A small multi-label image tagger, trained from scratch.
Data: trained on simulated fluorescence microscopy of cells, 195000 training examples, 5.6 epochs.
Rows from block 7 of a small multi-label image tagger, named by matrix and row number. Rows with one number belong to one neuron. Each number is 128 + 24 x the weight over its row's rms, rounded and kept within 0 to 255. All counts start at 0.
After each neuron's rows are labels from the 100 images, of 14848, where the neuron reaches its highest value: "lies over" is the class under the peak. Only what is clearly more common there than usual is listed. The data: simulated fluorescence microscopy of cells.
# fc1: MLP up (model.blocks.7.mlp.fc1.weight, 1280x320), inputs 64-127
# fc2: MLP down (model.blocks.7.mlp.fc2.weight, 320x1280, transposed), outputs 64-127

fc1.388 [133 114 146 125 103  92 104 145 114 127 106 135 180 155 108  98 119 158 118  99 135  90 153 157 120 137 136 158 108 122 124  97  83 153 171 103 130 124 173 152 117 102 103 141 127  80 100 124 109 118 130 163 122 174 123 133 133 119 132  87  87 125 166 130]
fc2.388 [121 163 104 150 139 157 161  76 111 172 128 128 119 136 148 182 123 146 166 119 121 129 117  88 123 154 132 125 145 145 115 127 121 139 152 135 101 117 104 122 147 156 164 116 118 110 163 123 150  99 124 114 126  85  97 166 140 142 133 190 131 162 105 151]
lies over: cytoplasm

fc1.529 [117 127 163 126 138 134 139 126 140 127 145 143 113 136  91 132  97 115 126 128 120  76 109 120 159 123 128 155 175 123 134 113 125 156 101 147 116 125 106 103 171 158 131 133 117 117  83 125 134 118 150 142 116 122 149 142 134 161 115  78 121 123 119  98]
fc2.529 [145 133 101  73 141 110 106 168 140 103 127 108 126 161 189 140 147 146 144 137 157 154 135  98  82 156 104  91 122 131 137 171 121 102 153 129 113 146 187 150  93 140 143 111 137 103 158 115 127 122 142 103 116 120 115 115 133  71 103 167 133 125 120 111]
lies over: cytoplasm

fc1.554 [116  99 169 129 129 133 110 134 136 107  99  91 133 140 131 116 113 114 132 120  99 152 119 167 115  87 122 148 114 117 128 133 104 128 152 163 101 113 107 167 119 132 127 109 152 124 146 109 159 159 124  90 102 120 131 170 144 128 122 149 116 127  91 139]
fc2.554 [157 144 159 122 145 180 108 115 142 129 181 124 104 146 118 121  75 109 119 154 173 129  95  85 120 131 113 103 122 180 145  99 159 175 170 152 117 152 119 127 138 128 116 132 130 139 112 124 114 109 133 125 106 171 117 116 121 127 124 149 137 119 125 108]
lies over: cytoplasm

fc1.521 [116 153 157 162 157  98 142  90 130  93 101 175 116 148 151 142 174 140 130 130 113 113 139 124 126 125 160 122 137 145 130 142 107 166 142 147 128 117 109  95 120 162 135 112 185 123 141 129  97 143  95 139 133 133 105 114 125 155 153 110 163  72 136 120]
fc2.521 [164 126 114  91 123 143 136 107 120 121  98 146 157  99 102 160 111 154 135 131 116 110 133 131  71 136 100 143 137 109 158  86 135 136 156 124 171 102 103 145 114 130 161 138 155 120 103 126 119 162  93 135 126 141 110 126 144 107 111 130 139  97 169 127]
lies over: cytoplasm

fc1.59 [189  99 113 151  87 141 141 156 140 131 149 130  84 105 129 123 129 157 141  82 171  96 120 114 141 130 171 125 157  91 147 118  92 153 137 111 101 108 134 159 146  94  83 113 151 131 173 127  94 151 147 149 119 134 120 152 137 197 100 139  98 147 145 161]
fc2.59 [ 88 122 131 108 132 127 128 132 131 143  99 114 139 127  85 134 181 116 171 126 146 123 176 142 133 106  96 114 129 160 104 109 113 116 139 180 148 111 110 111 144 141 111 130 144 124 154 105 133 147 130 164 155  99 137  76  98 107 141 136 129 122 112 139]
lies over: cytoplasm

fc1.495 [ 99 155 178 114 112 143  99 114 108 137 163 128 132 128 125 149 160 182  89  89 109 135 107 155 116 119 149 178 143 118 135 112 118 144 128 167  88  98 117 182 113  98 130 145 125 134 126 122 152 122 140 142  70 110 171 145 113 126 109 126 132 116 113 103]
fc2.495 [163  93 113 100 148 191 117 169 103 151 143 115 104 140 118 115  89 126 134 189 147 123 128 104 144 142 136 122 139 179 132  97 137 175 150 100 109 113 144  91 137 163  78 131 141 113 121 133 146 169 117 118 106 155  81 127 143 103 113 151 132 172 163 105]
lies over: cytoplasm

fc1.418 [118 134 129 139 114 114 143 174 141 129 113 141 139 123 157 126  99 118 110 133  79 123 137  92 122 111 105 106 130 105  51 119 148 162  99 131 116 133 141 111 107 127 140 152 110 129 181 158 159 109  95 137 126 161 160 112 158 141  99  92 121 141 102 135]
fc2.418 [ 97 124  96  93 137 119  99 117 143 197 160 124 130 149 142 139 124 147 136 116 151 115 148  94 111 147 162 145 120 108 163 179 108  97 163 145 132  94 111 108 152 142  96 168 126 115 136 115 121 109 153 130 117 163 101 168  95  96 112 122 149 150 112 150]
lies over: cytoplasm

fc1.23 [180 135 139 170 131  95 122 109 148 127 148 107 135 166 104 115  93 133 144 146 115 111 122 193 111 152 142 105 138 126 162 150  91 126  93 150 163 168  98 139 124 134 142 159  98  95 102 196 109 146 155 144 131 126 127 145 106 122 123 158 155 107 102 142]
fc2.23 [107 140 151 158 136 124 143 129  76 139 129 161 163 131 142  86 116 120 153 141 190 137 120 114  70  82 118 143  84 103 171 157 174 120 144 120 126 110 119 134 132 108 101 154 140 148 151  82 150 150  81 133 110 162 122 132 146 141 154 125  95 128 146 133]
lies over: cytoplasm

fc1.207 [111 168 180 141 146 104 130  97 108 136 132 130 110 125 141 138 128 111  94 154 137 159  80 143 109  89 133 117 127 158 122  98 126 136  92 131 169 106 154 124 130 117  93 115 125 160 113 148 163 120 160 150 161 180  77 101  94 101 146 106 120 116 129 165]
fc2.207 [114 123 180  92 110 149 127 148  89 143 129  97 143 114 111 112 131 153 131 130 146 158 144 126 131 103 121 140 118 117  76  85 169 124 140 111 130 161 125 160 128 114 154  89 114 110 115 113 126 137 120 113 121 118 190 163 126 116 157 145 145 124 119 132]
lies over: cytoplasm

fc1.523 [149 147 121 159 130 143 151 125 127  98 129  93 139 151 119 130 145 142 157  94 136 101 139 121  72 109 178 114 138  81 127 105  89 161  86  79 137 109  94 146  83 153 115 133 167  77 107 128 147 129 160  97 115 107 113 131 129 141 147 170  95  98 141 126]
fc2.523 [149 112 158 133 116 118  94 104  90 137  91 134 133 112 142 136 126 117  87 122 136 131 129 113 156 112 130 178 112 111 169 168 185 130 138 128 138 114 139  90 141 127 150 165 120 170 142 143 139 143 124 167 136  99 159 131 157 124 136 131 118 122 164 141]
lies over: cytoplasm

fc1.661 [124  92 107 124 121 135 133  91 115 121 126 143  97  97 144 150  99 101 143 152 107 118 134 115 113  79 170 114 166 127 119 139 137  82 128 165 144 133 124 111 108 130 117 147 103  99 155 125 120 116  97 112 107  87 123 134 129 168 114  89 110  98 131 137]
fc2.661 [140 126 139 104 108 106 137 159 143  86 114  96  82 142 126 122 123 141  86 122 154  96 112 147 130 150 163 135 148 132  65 136 117 105 142  90 151 133 110 126 152 126 148  88 122 131 123 102 146 137 112 117 117 132 148 180  94 132  94  73 137 128 124 111]
lies over: cytoplasm

fc1.612 [ 96 143 124  77 124 187 116 156 120 124 155  99 164 121 126 120 101 144 126 137  80 123 146 110 111  71 124 117 121 116 107 131 161 154 138 105  83 130 104 138 103 150 169 125 138 125 147 120  90 141 138  93 114 160 104 100 129 130  66 115 149 127 113 180]
fc2.612 [148  97 173 152 122 110 126 105 119 163 128 109  83 102 119 154 132 153 109 105 174 125 151 124  93 175 126 170 141 115 143 125 102 108 121 100 136  69 136  95  54 129 126 135 119 128 113 113 143 131 140 103 113 118 118  97 133 115 159 111 143 123  88  98]
lies over: cytoplasm

fc1.508 [103 124 140  85  94 135 154  86 121 105 123 133  70  96 135 151 103 117 110 160 147 158 116 123 147 121 143 147 109 137 125  92 117 119 167 171 144 105 103 114 124 146 115 140 133 127 105 177 143 149 150 142 139 116 153 170 126 105 149  91 105 162 141  94]
fc2.508 [107 108  93 125 179 113 122 119 106 134 117 110 152 154 157 110 150 130 161 109 123 130 130 124 103 103 116  80 206  95 127 170  91 173 166 134 130 101 142 119 126 127 141 107 150 157 127 137  96 146 120 137 106 144 113 119 164 160 128 148 172 105 143 140]
lies over: nucleus

fc1.42 [120 164 134 134 142  77 125  89 111 136 179 106  99 123 130 132 119 149 165 136 154 143  94 181 178  68 118 110 111 106 107 129 152 134 119 127 141 148  97  94 142  89 166 147 136 148 120 117 117 129 131 142 161 147 175 113 126 123  92 150 128 156 102 140]
fc2.42 [122 144 155 141 127 162 105 147 122 134 108 106 156 157  77 137 126 102 117 111  84 181 136  78 119 121 148 129 140  66 165 152 116 102 113 108 129 144 124 123 127 142 133  85 143 129 157 115 132 116 129 119 119 134 117 129 147 109 156 161 101 117 145 133]
lies over: cytoplasm

fc1.691 [138 128 151 129 130 119  66 121  86 165 134 110 151 126 113 132 138  95 113 115 134 119  91 135 149  93 124 165 156 117  95 111 118 120 178 126 128 133 104 112 155 154  73 150 163 138  98 183 115 149 140 131 109 172 142  81 139 105 138 138 141 132 117 112]
fc2.691 [ 96 106  98 121 130 172 146 147 137 154 127 120 120  84 123 120  84 165 104 144  94 114 118 138 115 153 126 117 131 105 103 129 149 130 113 147 107 140 104 121 132 118 107 145 124 138 156  51 119 114 112 129 118 117 126 117 100 114 118  81  92 109 139 146]
lies over: cytoplasm

fc1.667 [131 147 140 103 151 158 120 124  97 123  80 115 133 122 125 144  98 123 138 120 136 143 103 117 123 111 138 140  98 118 147 131  93 123 182 147 134 111 126 106 154 167 134  89 118 110 109 115 102 125 152 125 159 139 136 155 116 144 101 165 135 107  93 141]
fc2.667 [164  85 134 152 104 145  87 135 153 114 144 142  96 132 115 142 115 120 135 132 153 142  96 118 139 116 152 170  93 116 114 160 143 132 134 133 150 105 127 142  68 131 119 149 127 137 138  99 111 127 119 104 143 122 106 143 151 115 160 119 165  95 112 127]
lies over: nucleus

fc1.304 [149  97 123 140 137 136 110  76 166 158  90 168 133 101 151 133 162  79 145 110 110 130 140 160 140  98 116 147 139 109  98 135 140 115 116 184 138 134 113  82 138 116 117  93 133 154 156 148 159 144  93 132 132 128 136 117 138 119 124 134 135 136 114  98]
fc2.304 [114 124 107 108 119 124 107 100 126 144 118  85 119 131  88  91  98 159 141 124 147 153 100 122 109  84 126 105 113 174 119 151 117  85 145 181 102 178 144 142  93 138 139 114 141 112 130 138 146 104 117 111 108 111 171 130 124 132 103 147 105 117 152 142]
lies over: cytoplasm

fc1.329 [107 117 139  62 190 151 130 186 120 125  84  99  93 143 118  99 101 125 117 122 173 142  88 150 121 163 189  87 168 117 149 117 160  91 126 141 102  95 126 124 162 137 145 139 109 145  94 117 140 165 163 124 111 113 139  94 132 153 111 147 118  82 126 146]
fc2.329 [143 115 127 150  89 124 116 103 107 132 125 182 142 139 130 112 146 154 136 123 110  75 145 116 133 127 108 133  99 102 140 142 113 113 117 114 147  79 128 137 113 111 121 127 161 139 124 111 119 111 151 180 138 157 118 151 133  92 155 164 116 139 125 145]
lies over: cytoplasm